From a checkpoint of a small sound classifier.
Model: arch ecapa_tdnn, depths [8].
Data: trained on babble in 24 made-up languages, each with its own sounds, syllables and stress or tones, from a formant synthesiser, 39062 training examples.
Rows from block 4 of a small sound classifier, named by matrix and row number. Each number is 500 + 50 x the weight over its row's rms, rounded and kept within 0 to 999. All counts start at 0. Numbers have three digits each.
Before each channel's rows are labels from the 100 clips, of 14976, where the channel reaches its highest value: "lies over" is the class under the peak; "strongest on" is what is common among them. Only what is clearly more common there than usual is listed. The data: babble in 24 made-up languages, each with its own sounds, syllables and stress or tones, from a formant synthesiser. In brackets: how many of the 100, against the usual share in percent.
# c30: last pointwise conv (model.blocks.4.c3.0.weight, 384x384x1), inputs 336-383

lies over: /t˭/ (59 vs 1); /t/ (30 vs 0.7)
strongest on: /t˭/ (72 vs 24.2); /u/ (38 vs 14.5); /t/ (34 vs 12.2)
c30.18:488456526519509527497490493452510426446500497559519553446515494501479492536510491476438509477514513471551481475517437457470535532481523502608515

lies over: /t˭/ (56 vs 1); /t/ (28 vs 0.7)
strongest on: /t˭/ (67 vs 24.2); /t/ (33 vs 12.2)
c30.64:532501539504535481496473487556606518487435431582443528454564480597505548476470498510481488449486511385462537480494500513528517576498537423548587

lies over: /z/ (78 vs 0.7)
strongest on: /z/ (80 vs 16.8)
c30.235:438469453532499491476493541472541523520528544554467438564493485542558522537631527508466560450492449445524463580638532431446582547427588505581489

lies over: /ə/ (79 vs 1)
strongest on: /ə/ (87 vs 21.4); /æ/ (63 vs 22.4); pink noise (34 vs 13.3); /g/ (34 vs 13.5)
c30.310:422411454470519362486497552496507574426522482551481453502567499568468482516466457516538535477529491435591564510468512492462423619528472467435511

lies over: /k/ (74 vs 1.5)
strongest on: /k/ (76 vs 20.8); reverberation (61 vs 34.5)
c30.50:533559481559525522520457541544517450472469495466420481471492522529450508512444467427560501485340514490609571412423551463511477525560550468506439

lies over: /x/ (90 vs 1)
strongest on: /x/ (92 vs 16.6)
c30.360:549459369497468510466493526475490402476473573503472504445543487505446485559393467420545496496438489442539554518488435530438471527463483418477572

lies over: /ɪ/ (26 vs 0.8)
strongest on: prosody: no stress (63 vs 25.2); /ɪ/ (39 vs 14.8)
c30.174:534474381531490406470496452463507592523394559494484551522623512440612479455543477452452538532518544446538572507505533515523493422432590475496510

lies over: /aʊ/ (61 vs 3.1); /a/ (34 vs 0.8)
strongest on: /aʊ/ (66 vs 20.6); voice: child-like voice (51 vs 25.2); /a/ (37 vs 11.4)
c30.365:560528476412486466478591542475466526534575514538524463546502567574532539466488564442437527424492569553493475546473478514436459513487573476495524

lies over: /ə/ (37 vs 1)
strongest on: /ə/ (48 vs 21.4); /ɛ̃/ (42 vs 16.3); /g/ (35 vs 13.5)
c30.358:599409524498507518446445427531394428533483547448460552544449522506526526534445581480466477549477535626554452385488506526432500391546510452562469

lies over: /aɪ/ (94 vs 1.4)
strongest on: /aɪ/ (94 vs 11.1); prosody: tones (78 vs 29.4); voice: low voice (59 vs 25); /w/ (56 vs 16.3)
c30.236:417510537522514424459600474472423538503429412493507470487390548506434475455491518466514436487501503473449487537537474474520527561480424442498482

lies over: /ɪ/ (73 vs 0.8)
strongest on: prosody: no stress (90 vs 25.2); /ɪ/ (78 vs 14.8)
c30.146:516511468450512538570494506493475520390482481615474470494519505542433502502568550554491494557516588503565550501520506354475439453428567487501386

lies over: /a/ (43 vs 0.8)
strongest on: prosody: no stress (61 vs 25.2); /a/ (51 vs 11.4); voice: deep voice (51 vs 24.9); /ɛ̃/ (37 vs 16.3)
c30.55:509464547494585456483525410501466465561465518511586509462575510523458522514527508573514535453528492569474416478524478507482530454522493512465474

lies over: /z/ (90 vs 0.7)
strongest on: /z/ (90 vs 16.8)
c30.77:487583453526519545538509387506513462544448517513586578494472615568533493501537538490479460507478540464438621577534451483489580540446504485498592

lies over: /k/ (41 vs 1.5)
strongest on: reverberation (63 vs 34.5); /k/ (47 vs 20.8); /u/ (33 vs 14.5); /eɪ/ (25 vs 6.3)
c30.340:483455448472499538420566602591472481581471483434507496474585578584513529451461462540455534565401407464466483446599443476456460510518494537466562

lies over: /aʊ/ (66 vs 3.1); /a/ (26 vs 0.8)
strongest on: /aʊ/ (75 vs 20.6); /d/ (41 vs 18.9); /y/ (38 vs 16.5); /a/ (32 vs 11.4)
c30.122:535492440476470506507517442451475529476514505466471419586609545531535462425556516461506548548524584532487482455431502552453461473472532459423456

lies over: /ʃ/ (48 vs 0.6); /tʃ/ (37 vs 2)
strongest on: /ʃ/ (49 vs 11.1); /ø/ (28 vs 10.6)
c30.279:547458459545593425432537439479459431491452476432503489543447475546583525480520482453496478471438521458491537515453454498476411541540422471518473

lies over: /a/ (33 vs 0.8); /s/ (26 vs 0.6)
strongest on: prosody: no stress (51 vs 25.2); /s/ (40 vs 11.1); /a/ (39 vs 11.4)
c30.33:511462499524479537466543427483408452464498466420483462547515523517586509543491402549464545543459492469406476605533452600494456491499433532527478

lies over: /ǃ/ (94 vs 0.4)
strongest on: /ǃ/ (94 vs 10.9); reverberation (77 vs 34.5); /ʎ/ (32 vs 14)
c30.181:494568520504622448584436445505561427472585374453429519481522476448434444540437467518533485500482471581426452499615527505519461456627439498476551

lies over: /tʃ/ (94 vs 2)
strongest on: /tʃ/ (96 vs 27.7); /o/ (30 vs 11.5)
c30.250:495521510648518493471450523456508498509439600502451433488510472494468509480514424449525546525489434504448501473471394471455477507430528431514493

lies over: /tʃ/ (47 vs 2); /dʒ/ (35 vs 1)
strongest on: reverberation (66 vs 34.5); /dʒ/ (41 vs 17.7)
c30.34:545365542428498449472406462507552520469485441506526442409478503468469411468513489451427514528565477451523445489479423430594488512457637548588495

lies over: /ɑ/ (32 vs 1.5); /oʊ/ (26 vs 1.3)
strongest on: /u/ (35 vs 14.5)
c30.130:500438554505539434523514551495508477493546463599503491462560507466495415544572585517517500527552510426421525493445540549589506503515466505510447

lies over: /aɪ/ (43 vs 1.4); /i/ (41 vs 0.9)
strongest on: /ʊ/ (46 vs 14.8); /aɪ/ (45 vs 11.1); /i/ (41 vs 12.4); /w/ (37 vs 16.3)
c30.347:549516521550511512565592403542459430514468543507500543526548502618471484538519497523451515545481534446453576476537519487555446482471495514566482

lies over: /ts/ (52 vs 1.2); /s/ (28 vs 0.6)
strongest on: /ts/ (52 vs 16.7); /s/ (28 vs 11.1)
c30.175:614470526518491421444491484452475426406457586479475460541551541487456532456517395534513415563526445490470514415475532459551408538460441525526421

lies over: /k˭/ (51 vs 0.8); /k/ (36 vs 1.5)
strongest on: /k˭/ (54 vs 17.3)
c30.207:589472568403436567552519523509446496648487478436559530493535423447514570541504511481411503501534516544567574550567598536543539515553544487469461

lies over: /t˭/ (71 vs 1); /t/ (27 vs 0.7)
strongest on: /t˭/ (75 vs 24.2); /t/ (38 vs 12.2)
c30.95:537524449422499548541531469436491449502453525440508534520381444515520506528466446437505502455473474490515452578441511431604488500485478526466546

lies over: /ʃ/ (75 vs 0.6)
strongest on: /ʃ/ (77 vs 11.1); /ʊ/ (49 vs 14.8); /w/ (37 vs 16.3); /m/ (33 vs 14.2)
c30.359:565463546586385459438519494496568535486449520479505485507587490517521534458483468428501515462562566446425479527423543470417539474542407460430495

lies over: /k˭/ (60 vs 0.8); /k/ (29 vs 1.5)
strongest on: /k˭/ (63 vs 17.3); reverberation (62 vs 34.5)
c30.169:382503481485566454477455489504465519466496470504559492479463505486433469535522485491487492455490531494429578483447571460529547542443418392479482

lies over: /x/ (100 vs 1)
strongest on: /x/ (100 vs 16.6)
c30.133:488498364538487502452553658610524502546466530549500548482543681473516431495502461523576551515541365529434484417454610532576466449519376553545561

lies over: /z/ (61 vs 0.7)
strongest on: /z/ (63 vs 16.8)
c30.162:496460491607608506472420514483485496406452601466533561453539559524454500462453507558456481474546568488490474584500476514484460495481477547516503

lies over: /ɪ/ (36 vs 0.8)
strongest on: voice: child-like voice (55 vs 25.2); /ɪ/ (42 vs 14.8)
c30.15:536575571496446527467648531431523565515495588577532494457561479429423452492601582515588493579477498468519563520519503574565508456551482489524555

lies over: /ɔɪ/ (53 vs 1.8); /aɪ/ (38 vs 1.4)
strongest on: /ɔɪ/ (54 vs 13.5); /ɹ/ (39 vs 17.9); /aɪ/ (38 vs 11.1)
c30.225:587451605437464539523527492530523471449506537553521536436498544561469388478554433467463583407537422429513509474551485485486455581532478523400452

lies over: /k˭/ (86 vs 0.8)
strongest on: /k˭/ (87 vs 17.3); /ɛ̃/ (40 vs 16.3)
c30.136:491465563631475549528479403448498439392545489499507476482544504513531453482427483491524518469500522501482544504391517531472472552428533483528484

lies over: /ʊ/ (44 vs 1.1)
strongest on: /ʊ/ (73 vs 14.8); /ǃ/ (32 vs 10.9)
c30.102:486443459525556512524512446507459607586565542540521446559422430535478530459423560542507525456492554565504500480463363495511442520489457488493436

lies over: /ʊ/ (47 vs 1.1); /ǃ/ (34 vs 0.4)
strongest on: /ʊ/ (56 vs 14.8); /ɛ̃/ (42 vs 16.3); /ǃ/ (38 vs 10.9); /ɨ/ (25 vs 7.6)
c30.268:428501564557484497468547513511459538522468492451402456458494534501467550507480537489547475488522488447531484397405496425425449531488500539509525

lies over: /æ/ (89 vs 2.5)
strongest on: /æ/ (90 vs 22.4); voice: deep voice (59 vs 24.9); /ɨ/ (29 vs 7.6)
c30.183:470450506447414518514466629530497447474590455548495536529409479440427473500476458524465423543450560501612584436516529582480536514518475481481370

lies over: /y/ (83 vs 1.4)
strongest on: /y/ (88 vs 16.5)
c30.209:547581460502518546549470575453515500576567481613543512437513469547449485461497609534457566488559457459533478509602506447332580528504486509522431

lies over: /ɣ/ (34 vs 0.5)
strongest on: /a/ (43 vs 11.4); /ɣ/ (39 vs 14.5)
c30.65:622553459477454540513512422504565498549433417455446390482540485610499469474512491526516560569592632517452519434534584521515445462459442464502464

lies over: /x/ (98 vs 1)
strongest on: /x/ (98 vs 16.6)
c30.380:470576576449477532519539555547532472453494423447458390487478615543476470561481522474490477498471494498414511495531457499488422552637501431537564

lies over: /u/ (39 vs 1.7); /ɨ/ (30 vs 0.6)
strongest on: /u/ (49 vs 14.5); prosody: stress on last syllables (42 vs 20.6); /ɨ/ (36 vs 7.6)
c30.166:471477496457575376586482467449530452511483455476526512544427504459513560464476521477418481456412552549500452505509510455517462532552538438501540

lies over: /o/ (56 vs 0.8); /ɔ̃/ (42 vs 2.8)
strongest on: prosody: no stress (59 vs 25.2); /o/ (58 vs 11.5)
c30.114:557547537451403534464504435550516514494532565428531499504399502433439457511561526481480545398530509444421479474466509541458486503500518612489536

lies over: /u/ (48 vs 1.7); /ɨ/ (27 vs 0.6)
strongest on: voice: child-like voice (57 vs 25.2); /u/ (55 vs 14.5); /x/ (45 vs 16.6); /ɨ/ (27 vs 7.6)
c30.139:443428574511495567534509494516524483487546471497454473536487494514485594418492600540660494486492523508504525547477526456562498470443488397555615

lies over: /z/ (90 vs 0.7)
strongest on: /z/ (90 vs 16.8); /ɛ̃/ (36 vs 16.3)
c30.188:556616477634509592515464531452515487428490477511584566538505457571594399486546502461485478553459530477443472463557472432530495541592487501579455

lies over: /tʃ/ (65 vs 2)
strongest on: /tʃ/ (75 vs 27.7); /o/ (34 vs 11.5)
c30.215:552407443489548501429425532541474605381468467473509513507592354529552503473529549449502551522556406445474527446518458495507501524517496502493511

lies over: /ʊ/ (30 vs 1.1)
strongest on: voice: child-like voice (90 vs 25.2); /ʊ/ (39 vs 14.8); /o/ (32 vs 11.5)
c30.337:475593509522468556482469443525524480461547498486514499520467474434473485591456483536622557513523534443499377444546478544463541525420459481422616

lies over: /ɔɪ/ (80 vs 1.8)
strongest on: /ɔɪ/ (83 vs 13.5); voice: low voice (66 vs 25); /y/ (41 vs 16.5)
c30.276:500437466455469578473493493502492617400462600502470474467473605488478432498574520448442379606499518440556481341540502569627497414515465492503468

lies over: /dʒ/ (73 vs 1)
strongest on: /dʒ/ (74 vs 17.7)
c30.43:618628503441446442553512456500496433511575524548445471519365549479575528497500516560421586531490540518512594550456536503511434564513430487518530

lies over: /z/ (49 vs 0.7)
strongest on: /z/ (53 vs 16.8); /ǃ/ (27 vs 10.9)
c30.252:458499472524525540503323536532442570508483630449536451415600500556519451655413423505437485563461505522500505553396473561546562570453490519497547

lies over: /ʊ/ (76 vs 1.1)
strongest on: /ʊ/ (92 vs 14.8); /ɛ̃/ (52 vs 16.3); /w/ (45 vs 16.3); /m/ (43 vs 14.2)
c30.30:486526424564491480511462513519488552589511407474427463589506481534471539584495513514581481530605554564515563579516451496533521489439520497540564

lies over: /ə/ (97 vs 1)
strongest on: /ə/ (98 vs 21.4); /æ/ (51 vs 22.4); /g/ (40 vs 13.5)
c30.300:496546525485572521501530463447469491532493462540498540563530484348602515534508490502496521463507494573540536569423524537504469500497470466473485

lies over: /z/ (50 vs 0.7)
strongest on: voice: low voice (65 vs 25); /z/ (53 vs 16.8)
c30.275:498502519409614495476489461520460544485474547516547433507489515587503531510460476472398498528504533483466422463514494520542516494534503428487407

lies over: /ts/ (70 vs 1.2); /s/ (27 vs 0.6)
strongest on: /ts/ (70 vs 16.7); /s/ (29 vs 11.1)
c30.205:450395496483477456518415487526536550500542510524450524516527572520513468530508500574435538510518440517533474532537462531570389497460525517474502

lies over: /ə/ (62 vs 1)
strongest on: /ə/ (66 vs 21.4); /x/ (60 vs 16.6); /u/ (33 vs 14.5)
c30.104:475472500517476426460511549491490596527484438557422551477543559381439537478561441615596406433442525473488496534522615552448466501504480494455538

lies over: /aʊ/ (36 vs 3.1); /aɪ/ (27 vs 1.4)
strongest on: /aɪ/ (31 vs 11.1)
c30.7:492459479535533505524557491568569534472514539574426577531527442434594469561488600545566535523461413430425501420571557411466519523550534579531503

lies over: /ʌ/ (62 vs 0.9); /aɪ/ (32 vs 1.4)
strongest on: /ʌ/ (63 vs 15.8); /aɪ/ (32 vs 11.1); /m/ (32 vs 14.2)
c30.73:533491474425569485561491420438424612507504495543508555539656503470491526459512493470452501463499560558638449514512547510537542494479461512436544

lies over: /u/ (49 vs 1.7); /y/ (31 vs 1.4)
strongest on: voice: low voice (67 vs 25); /u/ (49 vs 14.5)
c30.56:485568513455534488511515501450460539526512427430541525496492536515464571547429573461423534442472543502540504506524430416442476610448537574481551

lies over: /ǃ/ (89 vs 0.4)
strongest on: /ǃ/ (90 vs 10.9); reverberation (67 vs 34.5); /ʎ/ (32 vs 14)
c30.379:515477555460509499577492483493504485564542539556398525508509530442469469417483456502457452414481454478453453479488515464518490466468457498567491

lies over: /ə/ (48 vs 1)
strongest on: /ə/ (68 vs 21.4); voice: high voice (52 vs 24.9)
c30.231:489537549417510487426521485507545591617498511538506483474466537596543566523499572449454634462646495503508495538508576500477476516475548467546552

lies over: /ʊ/ (95 vs 1.1)
strongest on: /ʊ/ (98 vs 14.8); /ɛ̃/ (45 vs 16.3); /ø/ (30 vs 10.6)
c30.312:449486524481462413571504478582496515635481571459494476509586513530405518513559503491480579520590538669490543472480584534517561542521487433492580

lies over: /ɪ/ (47 vs 0.8)
strongest on: prosody: no stress (88 vs 25.2); /ɪ/ (82 vs 14.8); /ð/ (33 vs 11.4)
c30.167:451487497434504447467592478476590530435515602545568494524474454363507493494570445472553482559473516550459554463516445569525432469509513514475450

lies over: /k/ (37 vs 1.5); /k˭/ (30 vs 0.8)
strongest on: /ʃ/ (33 vs 11.1)
c30.369:503600487420461560489552467547410472533461448464565447557564494554453441446518468460539500486416452531547511535562541538514413532537478485442484

lies over: /ɣ/ (86 vs 0.5)
strongest on: /ɣ/ (88 vs 14.5); prosody: stress on first syllables (53 vs 24.8); /ɑ/ (39 vs 16.9); /ɔɪ/ (35 vs 13.5)
c30.149:595449524455479511521500504464582617485529522528461461441438512577493522503507485528447507530611488533467484487510513469575385417593401516541456

lies over: /t˭/ (52 vs 1); /t/ (43 vs 0.7)
strongest on: /t˭/ (61 vs 24.2); /t/ (50 vs 12.2); /u/ (42 vs 14.5)
c30.17:614479570556459430509457498472616514507564573481532479482581488552493553453429437535583521402519601529547516468554517509475499472456489520489472

lies over: /ʌ/ (33 vs 0.9); /i/ (33 vs 0.9)
strongest on: /ʌ/ (66 vs 15.8); /t˭/ (53 vs 24.2); /i/ (43 vs 12.4); /f/ (32 vs 11.9)
c30.285:566525492462500512493539439461582502346470487514453476549509482531481570517531558514536511440491607560470440499465515504582518461516469530579517

lies over: /ə/ (80 vs 1)
strongest on: /ə/ (83 vs 21.4); /æ/ (57 vs 22.4); /y/ (36 vs 16.5); /g/ (35 vs 13.5)
c30.243:482459545499447390477536484502540540505503510502519504500483389445508500537427475548439501485528506501623497489496481456511434543497552506491572

lies over: /ʃ/ (37 vs 0.6); /ɝ/ (26 vs 0.3)
strongest on: voice: deep voice (55 vs 24.9); /ʃ/ (46 vs 11.1); /ʌ/ (41 vs 15.8); /ɝ/ (29 vs 5.1)
c30.124:447527499438370517536480519377524454514525499558507521438531423533497540552475520494547516525515412476544532514532463522444477488490433522535531

lies over: /a/ (83 vs 0.8)
strongest on: /a/ (86 vs 11.4); prosody: no stress (77 vs 25.2); /ɪ/ (59 vs 14.8); /ð/ (48 vs 11.4)
c30.220:533384387442521373459424519540467481528486535477444501503537483459535437469498469510496490403519528464484540514486553509444467520492495511438510

lies over: /k/ (72 vs 1.5); /k˭/ (26 vs 0.8)
strongest on: /k/ (73 vs 20.8); reverberation (71 vs 34.5)
c30.106:586569503523402516502503459505489493543498494501466465460487415534488467511540560585531563547513591499480569457517584449480423480508457523462489

lies over: /æ/ (94 vs 2.5)
strongest on: /æ/ (95 vs 22.4); /ə/ (47 vs 21.4); /ɨ/ (31 vs 7.6); /n/ (27 vs 8.5)
c30.288:552434595475400503516499560524575490551537447513464411511478518510482405517506536533506488477568461528491506615471513549489438562465484485490465

lies over: /tʃ/ (95 vs 2)
strongest on: /tʃ/ (95 vs 27.7); /o/ (40 vs 11.5); /ɑ̃/ (36 vs 14.3); /ø/ (29 vs 10.6)
c30.206:511496505608599486545459438506509435454418551412475413594446466507475525494526525587518460471528465514493535563560438634523532495499478498626554

lies over: /ǃ/ (90 vs 0.4)
strongest on: /ǃ/ (91 vs 10.9); reverberation (73 vs 34.5)
c30.366:462473463461478616654425513563571511512461494487440431565439421490494449531461533437466549497620590448482521437473465523472492497444517535487512

lies over: /ɪ/ (45 vs 0.8); /e/ (39 vs 1.3)
strongest on: prosody: no stress (63 vs 25.2); /ɪ/ (51 vs 14.8); /e/ (47 vs 14.5)
c30.315:513509528451574499474571458549409542408439387451473536539546493455513492484488400542458388350523466417549450453606495460529469402435588576437488

lies over: /ɣ/ (31 vs 0.5)
strongest on: /ɣ/ (47 vs 14.5); /o/ (30 vs 11.5)
c30.135:458466564416506499558486490519573496475582411573502504487508457488493364387486543565433386505473479513562546555501469521467403489400450437443589

lies over: /ʃ/ (41 vs 0.6); /ə/ (36 vs 1)
strongest on: voice: low voice (55 vs 25); /ə/ (54 vs 21.4); /ʃ/ (51 vs 11.1); /m/ (34 vs 14.2)
c30.291:452462567469469576553527528486541528536462512668598447495556529462518542557470488547497513528522536536426495465499541513552431518481518422499451

lies over: /æ/ (99 vs 2.5)
strongest on: /æ/ (99 vs 22.4); /ə/ (48 vs 21.4); /g/ (38 vs 13.5); /ɨ/ (25 vs 7.6)
c30.92:591478535450441508475577508526545514466540491519524547542467457496524369581534439484491439452500544605492555496486460484501484586470564518435440

lies over: /a/ (40 vs 0.8); /ɪ/ (40 vs 0.8)
strongest on: prosody: no stress (84 vs 25.2); /ɪ/ (61 vs 14.8); /a/ (52 vs 11.4); /dʒ/ (49 vs 17.7)
c30.234:373512483484537479481599540514479490484561471417679500503610520423603496521580465504469536515537573428536443540424492560469546480505528436539544

lies over: /k˭/ (72 vs 0.8); /k/ (28 vs 1.5)
strongest on: /k˭/ (72 vs 17.3); reverberation (68 vs 34.5); /ʊ/ (35 vs 14.8)
c30.245:490521477590505517478480423528530599521382493499450526471540510584637493516559456414477601513506516528517560469497453421505519503483514503459405

lies over: /ʌ/ (53 vs 0.9); /ɑ̃/ (27 vs 1.6)
strongest on: /ʌ/ (59 vs 15.8); /ɑ̃/ (36 vs 14.3)
c30.311:569472512525451493478507554510575574475563534483440392481472490395393539488477397497566516540407574597470488556384547529397502552531432519504442

lies over: /k/ (51 vs 1.5); /k˭/ (46 vs 0.8)
strongest on: /k/ (53 vs 20.8); /k˭/ (47 vs 17.3)
c30.262:513446542403489441557515409454440498511529510475492512524585476460563481438544471494482509506528478428514498518504503510519442458508449479467489

lies over: /ç/ (72 vs 1.7)
strongest on: /ç/ (77 vs 24)
c30.219:509490553533575439459521537494456486501553520518492478461580513583519463568503547458515526527555491454569498547517464547499495440419617422507441

lies over: /x/ (80 vs 1)
strongest on: /x/ (84 vs 16.6)
c30.370:570488550503476602471517537513521435410516536484525464395423504488457498522443411448545490452522472526472515538479524538504483468592508501534541

lies over: /ʊ/ (52 vs 1.1)
strongest on: /ʊ/ (62 vs 14.8); reverberation (62 vs 34.5); /ɛ̃/ (36 vs 16.3)
c30.142:534502374529459427542477497536508515550538397490577451496547452512531521524513444514471442523651484482517560520479447436500452587501593481486489

lies over: /o/ (42 vs 0.8); /ɔ̃/ (41 vs 2.8)
strongest on: /o/ (42 vs 11.5)
c30.227:411465491451449463494515495587473509476607455402513544444519533450531512549561457496558649534503457486551499524507626470481477491486487537435526

lies over: /z/ (80 vs 0.7)
strongest on: /z/ (83 vs 16.8); /d/ (41 vs 18.9); /ǃ/ (32 vs 10.9)
c30.356:577581522518490536471513566501571441489468584560434467544499453570481482533472494434494462439470517465491538385404498402524540523520531572510432

lies over: /ǃ/ (48 vs 0.4)
strongest on: /ǃ/ (49 vs 10.9); /q/ (25 vs 8.8)
c30.19:520513437496488447533551570509505421489634587466466443495459529483549482457463499585542470513506563572405400559470562486441463458515503556518505

lies over: /k˭/ (50 vs 0.8)
strongest on: prosody: no stress (62 vs 25.2); /k˭/ (55 vs 17.3); voice: high voice (51 vs 24.9); /ɪ/ (42 vs 14.8)
c30.32:446524516492517511458525497510566491446598639484509484454493493494439473491395491478566529452461561408554556443525492591458422518559544358528562

lies over: /ə/ (99 vs 1)
strongest on: /ə/ (99 vs 21.4); voice: deep voice (62 vs 24.9); /æ/ (53 vs 22.4); /g/ (37 vs 13.5)
c30.376:469506490566494459580497533479473431567544513493514528509490523526475522485449492592466475543528456410559566545485504537520420542493435568495460

lies over: /ɣ/ (44 vs 0.5)
strongest on: /ɣ/ (55 vs 14.5); prosody: stress on first syllables (50 vs 24.8); /ø/ (32 vs 10.6)
c30.115:368477560557572485592521495472500501499446577505587555475561463569524460494435563499511552515597477460528464460414488449511371532482521522468520

lies over: /ǃ/ (85 vs 0.4)
strongest on: /ǃ/ (85 vs 10.9); reverberation (64 vs 34.5); /d/ (39 vs 18.9)
c30.213:473517551456482429454540500552464479491496521569543535540522500459542561530507516557416558554480504445464468520511397493546500450428513518441624

lies over: /ǃ/ (88 vs 0.4)
strongest on: /ǃ/ (88 vs 10.9)
c30.10:396538473509517509468432516556524558461539518489441403462551458463530584474450437499527525499521490553475459539561505451492425432480502583472551

lies over: /æ/ (56 vs 2.5); /ɛ̃/ (32 vs 1.5)
strongest on: /æ/ (62 vs 22.4); /m/ (37 vs 14.2); /ɛ̃/ (37 vs 16.3); /ʃ/ (29 vs 11.1)
c30.120:484510491434528568507492512510478502564432526503573543505437475556568499474490563390438562405439449554489526433423541516546479490485484504505452

lies over: /ʃ/ (68 vs 0.6); /tʃ/ (30 vs 2)
strongest on: /ʃ/ (68 vs 11.1); /ʌ/ (35 vs 15.8)
c30.184:577442558599494567411500493607480464530486479456499509481470419469490474480534514516550452514517454590518506513469499509512518501501539452472545

lies over: /dʒ/ (46 vs 1)
strongest on: prosody: no stress (72 vs 25.2); /ɪ/ (65 vs 14.8); /dʒ/ (62 vs 17.7); /ɛ̃/ (40 vs 16.3)
c30.272:414516504592705507510604444530452495434484533468561426398488473348467477487477456576515468419506532503529448508451444523565419480439461532378555

lies over: /tʃ/ (38 vs 2)
strongest on: /ʊ/ (41 vs 14.8); /o/ (29 vs 11.5)
c30.269:472470484511508496499483532512544609529543540502511550502502454506464448441455415403495467519603510385466513500452452542511388503466428465470523

lies over: /ts/ (58 vs 1.2)
strongest on: /ts/ (65 vs 16.7); prosody: no stress (51 vs 25.2); /ɑ̃/ (37 vs 14.3); /ɪ/ (34 vs 14.8)
c30.228:448519502411462523495511507494547486554445476509513557509488463437557513428630517515479492554568539481439603575542569489549532542486431488449475

lies over: /ʌ/ (44 vs 0.9)
strongest on: voice: low voice (94 vs 25); /ʌ/ (49 vs 15.8)
c30.357:524478510538514498510440477438503475522454437557542553491493527579513491411543559566432573556444445479558553509479434533509388441381454530467466

lies over: /ʃ/ (36 vs 0.6); /ʊ/ (27 vs 1.1)
strongest on: reverberation (66 vs 34.5); /ʊ/ (59 vs 14.8); /ʃ/ (43 vs 11.1); /w/ (39 vs 16.3)
c30.151:485460493481376507371398549439524365449482465555512496493489491422547523486488535630487481541493568487540526438504509526483460530545539479473527

lies over: /y/ (56 vs 1.4); /i/ (40 vs 0.9)
strongest on: /y/ (57 vs 16.5); /t˭/ (50 vs 24.2); /ʌ/ (46 vs 15.8); /i/ (43 vs 12.4)
c30.330:471484506574537470459541504482586451377515484492438509464507534570522519516511634556496437501517568540428516455478516566516498504550534534559463

lies over: /k/ (38 vs 1.5)
strongest on: /k/ (43 vs 20.8)
c30.244:492448556555447474536503493497500541443515567464526544483435474419508531481547625564397487418479504489390524502557521573474518528527537522494535

lies over: /ç/ (92 vs 1.7)
strongest on: /ç/ (93 vs 24)
c30.66:526456404477433535456442480443566450399414445578458506470480432577452490489639439494465511581533506577350554599423498502570492520541541484527547

lies over: /æ/ (31 vs 2.5); /ǃ/ (27 vs 0.4)
strongest on: /ɛ̃/ (39 vs 16.3); /ǃ/ (31 vs 10.9)
c30.119:478469490499540396475497510474556523499507566471591466513472487430603519487511508385452507543489448530434551560477531493500441524483453404491451

lies over: /t˭/ (41 vs 1)
strongest on: /t˭/ (58 vs 24.2); /ɔ̃/ (57 vs 22.6)
c30.40:625531465460500485584400465526593519470499491501508552524470444453555536483417464440495551495520537436473500554485397466528555506472520621499464

lies over: /u/ (61 vs 1.7)
strongest on: /u/ (90 vs 14.5); /ɑ/ (49 vs 16.9); /ɔ/ (48 vs 3.3); /ŋ/ (46 vs 13.4)
c30.187:404415569423533430441513487444563509484592470584440461450467499503608497379470463478434444452451549439557386508484558495551406528475488463495460

lies over: /ʌ/ (55 vs 0.9); /ɑ̃/ (31 vs 1.6)
strongest on: /ʌ/ (77 vs 15.8); voice: low voice (58 vs 25); /ɑ̃/ (44 vs 14.3)
c30.96:488578519471470460528510505510407469522481541438454482525563535549426485525443510511552620463485598502454495530466547487507451471496508556423490

lies over: /ʃ/ (75 vs 0.6)
strongest on: /ʃ/ (76 vs 11.1); /ʊ/ (70 vs 14.8); /m/ (44 vs 14.2); /w/ (41 vs 16.3)
c30.76:508488549469515538524543471473461524579587583580585532455493503439560625474477532527415486445453509438497518465418547482441390556488504514449382

lies over: /x/ (97 vs 1)
strongest on: /x/ (97 vs 16.6)
c30.271:441429508439482485424506578584448603503564487522537444483476569514586492489528524606562450438519483500520499540479638468542484344581435445516536